{"arch": "unet", "model": "class-conditioned image diffusion model", "dataset": "made-up waving flags", "train_examples": 48750, "image_size": 32, "horizontal_flip": false, "conditioning": "class", "objective": "epsilon", "cond_dim": 256, "targets": ["layout"], "num_classes": 15, "cond_dropout": 0.1, "norm": "groupnorm", "hidden_act": "silu", "weight_standardization": false, "channel_attention": "se", "widths": [64, 128, 128, 128], "blocks_per_level": 1, "scale_shift_norm": false, "dropout": 0.05, "attention": true, "upsampling": "transposed_conv", "init": "torch_default", "residual_init": "scaled_by_depth", "optimizer": "adamw", "learning_rate": 0.0038, "beta1": 0.95, "beta2": 0.95, "eps": 1e-06, "magnitude_pruning": 0.3, "max_steps": 7600, "batch_size": 256, "epochs": 39.9, "lr_schedule": "cosine", "final_lr_fraction": 0.1, "warmup_steps": 380, "weight_decay": 0.04}
Rows from block 6 of a small class-conditioned image diffusion model, named by matrix and row number. Rows with one number belong to one channel. Each number is 128 + 32 x the weight over its row's rms, rounded and kept within 0 to 255. All counts start at 0. Numbers have three digits each.
Before each channel's rows are labels from the 100 images, of 14848 (inputs lightly noised), where the channel reaches its highest value: "strongest on" is what is common among them. Only what is clearly more common there than usual is listed. The data: made-up waving flags. In brackets: how many of the 100, against the usual share in percent.
# convs0: first 3x3 conv (model.mid.2.convs.0.weight, 128x128x3x3, each kernel summed), inputs 0-127
# convs1: second 3x3 conv (model.mid.2.convs.1.weight, 128x128x3x3, transposed, each kernel summed), outputs 0-127

strongest on: saltire (45 vs 6.7); triangle at the hoist (30 vs 6.4)
convs0.74:105128176084117122170129120165109092120118154111047078110076096117176149107149165090120131078091123150129110096107064154095153096147188113100117130121087149135093153081135166091097147120146068197196182129150127136140163114216177145111146195128161107096094070093130128167099134083112132137118134133146193117136158085099121175106131119138124129036127102134108156133115098153109127134140
convs1.74:162147092183168141067153127120104157146127098153164118103158094151078111145145096134099099157187083148143121149173179122147132166127081112152133125149074119076135085120157031194157094076112173109154077130129153122127130130060119103132123088119147157141101159162113124121132128133160121071153113167123067171118075116130135048106125152139133105136057173069120146138143133131077131116198

strongest on: many stripes (55 vs 6.3); saltire (31 vs 6.7)
convs0.118:086137166172105138077113139127061141092154125163098118140051122122182141129129151131108104137093186102124092118116198179122156113167167138134140118070183112133108126105146133227148189114141128124105149178141144096150115126094111154082177098142144103104119029114137129144138152112106120113185070098149153147120160142118089204178116125084130157157100088085124083125141145106132109105178
convs1.118:165159100141137119196059126122162116138127158146216117090162118145106097129183136181136117116121105128105151160187106113136120120116103130145120138104075105115137178128098103121094103128088164151130116133116154136098138146015130072155122107084133114152173255162105071121073129202154127110065138090141143129177099144159138097113137181143136130171165123155120140139139135142130119123119

strongest on: many stripes (57 vs 6.3); saltire (29 vs 6.7)
convs0.13:079117177136135169103136137129087128080161107109073120095101104105136157109096139131092118165069146127098089118127151155114134108150157103103155132139196133131082108098123120145122187138125076137117193151090095076153146150101150209120166175126124140095085054122134127104136134087115133089157129127140097121101151125097140218249131103110132176103143113096172118116131115138106114098215
convs1.13:170164116155116105176054120123133135123136144120217127130168123111121088113175163154154076056143121132119131130186127131121124152132128124151106124100032110142147172128077137133100112079115191154152088124134134153106137161093134068160121134099140140124170208185114099112129127235155150140086128139147105131165116153178081115120117212141126110147143146132118136135139153096121090142058

strongest on: many stripes (25 vs 6.3)
convs0.84:040114156138074104108162086115040102095131120134076128068083116169145125080167148124106115117132208092079133079115167129070132120121180116103115123103183093182094080122138177131113120114142094113124170109119134090125122104103153175080129131150147120086095051127177133146133116141129141129142117100142111171085118119150107160096099062071107167199108074091112125135146117143139137129135
convs1.84:177115122104109108166099127125164131106126088130149124198160137128131125145143154105128155147134138149107132084164142121118126163130100141141122086162065128160137187124080167140137082133104174162144087120149127204130130110175069099167126078102127098138189155194075147112121152188190167148098134083168158124151097086228145155126114153129136092152136096188123137133147115181172092136048

strongest on: upright cross (60 vs 7.1)
convs0.6:145152170091155145069177150134088194089140147161093126150096159126152134152101155173143094112139110095115097203155133162139148159156145132140134121102173153134117157130169105181138183114135095131121141161167100122149201156114147178101150161116123123133062094152147164126167130096124180093145085150130133107107139161168144255168164135110149209127137099130164120140144131079089145096131
convs1.6:168117117168118101210117118121197124167112134165250123070132126151093116069170118128122163143119142161121104070168113122120135142108149152145133140174065103144123171112087142139097121124100158160114148122134143124128115135008096078159115106152096132149167224204122094139080108162128128101116145079140147147183110125141127094110102163143138144135146102152129128132156136118129095109125

strongest on: border (81 vs 6.6)
convs0.124:062143167142104091138116152113139111158149116131100138113060090145157145140132147137111136141095162171163102102138128168138148039204127159130158134128162111131112157086052189155082176146135121126107110159142158137189173103101129105086181126144120087106197105113135130071112130132061116062167118099217150154140146132115039153153134154103101099151111168109141151151162119132155119120151
convs1.124:159097112162169122126068133124095142142136157138183110100160130134127124136150157164131120147115076149092146153148128136156128131127079120118091103070066112119143114120137085138119090124107133128122123145139152129065128190000120148115118070109174156180127172117113016173086104190164134106093138110127157114140104079115150116079146119149139136183134176092115134151133139154090125180133

strongest on: saltire (67 vs 6.7)
convs0.26:099099139172183163140149125119096116140104102104115113094116098058147152125153166143088140168132157141167114119135143117050163129089196110122159125117192108162097087099134120211177138153141109161108211175125107139167144131108144223101159116132142146147113077105151136121116194081093100054170093130130125112151118124103182131148090129129142148146136093093160140117133126130162142117218
convs1.26:115180163052110122161058136139164080121144155142148130153117135158103123120176161133127160101158097101091132146070128143120123149142130144103076135175135144140147239132130216105122097155097084131189117104144140163108145118043127060127116176114118089137185147165108115150142056177182170176066133078150120156114113130153126116134118121099132151130103109178129106129145105130133137101088

strongest on: upright cross (62 vs 7.1); offset cross (32 vs 6.5)
convs0.112:120125151140156090122162131119098126139183129112099098123075172134141157112086152160103071184129165066067132135134140195075210108153143109122159115118120123167140132067136123158165166120155133182098179156116157093177121115119142189090181068131153134098082055139174133094125098111123153095149072190130139122088115177157117183137126122131106186128117143152183091123140128142134188129130
convs1.112:143158122081088148150052123127190102165134140190195128104099116129125147102156125167123165146159119151105135162124129130118121164145119141104111115161117123102137207129139183107106119143102069167133096114118190162128130113024158083161126184114107089153203191151096065138100116163123136147035153099145093127191106124184118135138136165138138177115128120154124119140139119095155121085114

strongest on: upright cross (25 vs 7.1); gear (25 vs 7.3)
convs0.66:073180159132127133150127127140100128113134139068060098102080130135135149075090101155082148135049161103099120102080127131092088133159169047118149091136154125136094094096021102120131126130126104124137196118133080083164142184149125160090156126121092108069105082108144140112170151127128090161146134185114110080130165114063123165141109082107107143070121103097145083131101136131138102100140
convs1.66:176101086121127126138052126117164126135129134165188115114168100134102099144129119182132119094199076166126105181196141119135132166129097160117110128144085126114148174124175157156107089118047172143125069121129127180114127118063125151117123149121159187176165186171066089099147146186160085176086126124118139128118093103143113146112115186143135134167136076126116177143133113115064140107076

strongest on: many stripes (27 vs 6.3)
convs0.102:090119193132123096095126111116103106136104117110039100090078148152114147086131142122119071166036180135106125146089156114122111131140198079113155134097193126138118067102105131111125129167155103118184176149082120087116109116144155142097137144103090108093079043092175173136132093070114139161131129143123191150105135133106136144164155109053113156112058123119103091109120128123144096147143
convs1.102:152103029139099105141098136116146147132125159168179117113143117131123127147153098176159150127164072154172109166180132113149138151127095159109155108152044139133137168115165127166159105130117171191111076115144149172118126137049105115152119111120173142204182212167076129091141178197138104174088122134143103132138110116114166104107110177153139117140115069136119132138135143084070127096095

strongest on: border (34 vs 6.6)
convs0.55:156125164096149115160060136126147129122127138133116136147110091124111138169070107143073093047118065188096071095185134132107132125036116148084066115099101143153152175154130145131131138150103112116087082130142127177113168122139129105123161115108167104136074128116083124126094107093112079039092125040144166124139095117131075152127136152118124097111152164112143173108131116133138152099041
convs1.55:133149177144158149065127130125077127143134084142144118095123105133084099101164173113106151158134105102079136111111170139123128122122093113142102137111145104103136058125140062154134121094124090109182139143131151085125132132042109102142125092141133123125070085133178092159091064108124174047154135145131115185095124117089146076119152084133135177135079219092124151140123133162119138159239

strongest on: many stripes (29 vs 6.3); circle (26 vs 7.5)
convs0.82:144137147131147163146125121126153134109166136104119138124101138092157155129096210157137174152089134127165116147141113114126157104140157120134133097173140114152116173135048160122203159157132106157183170178079084161187162121130143150126155129127087103131158119131103134089115206188109119053117094047108126089213114111138096163219115138110105170090123132156179135119120087137153105119167
convs1.82:129139154108162098114139132120123115141135120163161114090132153146120112117175133157099161130157095127089137152055153139124129145109124184081096124127145121122138136124147140172128107106127091128134140112137101130138127145000104128108123109188134143148077103139176099189143045094160101095171138134115133202045150118094119130063126113151134231132088119104114144150134110119078180144173

strongest on: upright cross (31 vs 7.1)
convs0.115:117132184163128084073140143133063151142145125124097096131076136188169173115142134126129078122095188094177086106136158172121173117122152135126165145118166141128134137107111106222132200145136137162083115181137120117160129145124098120074207104163135124117079083164185134104143121116102141084166074176201123141130118162159117179150139123093120194125112164141150101089144151127112123086175
convs1.115:168092066128121113216070127119181096159123171186204116079127109148120113126161121151117161116122105152130101154150082124138132145120090154136137124126098115126131192119135137144108105132080154139100120117135144144104129141035136125174120133110101129174208238150069097125089156181165090175049142066130119117163116110137136095120121165140135131168149093147124129133149109101091113127103

strongest on: many stripes (37 vs 6.3)
convs0.65:095141135139141160120100111084148154117105179126058122097032154127140133120116105117104141183112147124147103124154119106078141108105164096100165116118184109112078128141126141104116133150122122154136167115133176087143127145135141185111111171140060124132104130093135108089123230108097121081139094043119102148128118079123083162164096030128125139184121066090178158149079135135173121147094
convs1.65:182130146104148108136137134116110124114144093173157110190158145128087079163151141128104146120196113157069121130078189131161134184119129173083068109107116159135146168117143202131123119081088118136161060131134164190154127114076091070131121109138156130182118125176162125130129032162210137153140131120116108196081103146195094122074130135133135166125121128150108106148138122162115155116125

strongest on: border (37 vs 6.6)
convs0.57:088129193144103052136145107114119111114140149014043107142079140147119160137098098113125098136093146114106102104143140140134110075127159062132127089136152111161123120139079113090130132153144039139142201127077120086138129143119133129089166142145125141081115089128115146110105069108111196170123126103145155092164133125140141185182121158066121149103083148082122074101088123101116104096106
convs1.57:173086067180140146116083129121138146136127140165199113128179104132117093153122111150142126101162105149146116165215148122149133174131083173138128131114053125094136140116169113174115088120100221184125065121143160183126127156095115139169126092103137140197154196153082080083132143182165109161099140161140134153135101110154150106095136178167136091132142073108120145140131134142084123126068

strongest on: border (26 vs 6.6)
convs0.5:168135110120135088088076115109116167159176095146156144131161131124124125133110142133146114140131073100115061132143182129126190130117112125137159125131040109129214195143145133071121111145114165168107117095112121210138130095122150133112144068109151154143119160149110077108140150198155129053085082083204116134131106155182109145105089165118132137118141085181135120155205115108082137115111
convs1.5:100137160113116140125164126129127132141128143126113116073086155134158148094158124151060138189077104105111168134096112151101126081129114082119176113088192123168131060125140062122167140166128046129103168153126115055136136149037160177136125122169132113108088079093170138148080122069092134056116140129127130131090149111082152111143115058133137174147121182134127145149137126128090152141193

strongest on: upright cross (33 vs 7.1)
convs0.29:078148179114108104092152101116046132123112098093161109119151114092160151146139105177110116170062143136128116098134175148108122155091186143129157122116182129179070066131100136158145146104159058097154176195096062098161145091109144162123129118154177139124062121132198160152149101071103169128145096138103113138126136155106177177148139120087124187129098107103101097104117114149132139103197
convs1.29:156101068124118094190055133112168115151116146140163122140103122148102116144116152141152194111129105128144086145172077102146146138113101162142113126119089127128129186110119179133109086132072178158133124103135139185128122140166085128157118184108096138176187189153044109106114173198161115199074137078142139095187110104143156120153104177141142082147161088160127143120138113082097098112076

strongest on: many stripes (27 vs 6.3); triangle at the hoist (25 vs 6.4); three horizontal bands (25 vs 6.6)
convs0.97:061154168155058101104109117177029129100141115124093108115079149162162137134118156130115110113088167130134100076116191148091100140113189108097124090113186085142128106104067101149077180137163135113166150159102106103154131164142140145104125101121135112118051081111192145144138087133140180102109091104135125164080165163134136158153114080058135162096115108079112101097124092146146117116168
convs1.97:184104074168128110177084124117178129146123130143210113083134111132114130115144120157142128141145128139155095156222121114143130152129105174150138122144045111120135135121124097166117091117118200150108096099128139157102128160090111104144118110103123142158180228173082112102104237205145091137109128101141123104190106105148135088137115203165132089132136103105119121136142128088093108126111

strongest on: saltire (63 vs 6.7)
convs0.71:084147122116133110138159136106106137097122147071079148093017122156150138100170115143103102130105130116086129062130083092117098074162146064115117133129112098138060085122146125131128123120132061158174190154165138086134142152159157175106142099125118133107133076127133175162125127074075119002122091157100126113092154107092121117125121110092085115067145156119118188099113127137117146136154
convs1.71:187118083135128183075096135127113126109138115206190121174204086127096091185132139122142134133192114130143112157160161131161127172136055124149097130133069140081141140126160101153117098109100208149131064126149190157118133108118128096167123109063136147155166202149065100074145116170161143143094126149127103163113073097167148101119149176136136089163121143118119146141128149158132123138085

strongest on: upright cross (58 vs 7.1)
convs0.32:137159153110085122154129146112146140177150140160161175168078139118137142114138101136160060143146104119094173140130199131082104112144127082106176137177039104141113117128165144210134106087124046135078158149115071203172132130072105152092102085136144116118158179072150119160125142109142109141140106126042066170126148150151102132081129128114112065107109127120112108148103125117152130118171
convs1.32:133140077182090143158171134132164178130131166101128120145151122144105112176088099159088133194095160170164122111186119126141127107121115066172170118098143131145135107131124131090137160201102122147078103115110181089147132102162153149193125137152097094144181149082084155071080197135096111121080121097108120098160146122158218097168132143153137077148179168142124162141132111120143067111077

strongest on: upright cross (27 vs 7.1)
convs0.31:122091107126115110103107134119125106155182102094148134107115155139129161134138230147122091136157101140090147160134175163113169119124103175093142146130056116141136166094109165164171138151122128152099144151069103142141112097108113152106139086146240144105082141134135123154151168159144147079077057117156136044150101151171123150109025161112151172087095107164134108110135096151107160137148
convs1.31:114125171075098147136093121123182050160130143169156126063088132150109117046176117129126178145150109127111123118096105148088122154144152185097120181171180102122131132125127176132087155156176047183144167111128143096144133098050121110146120132180071116122123107136190099155138072095135138127126169146139133212102174108083115141134128116128131215139133120123125142141138148123148156102181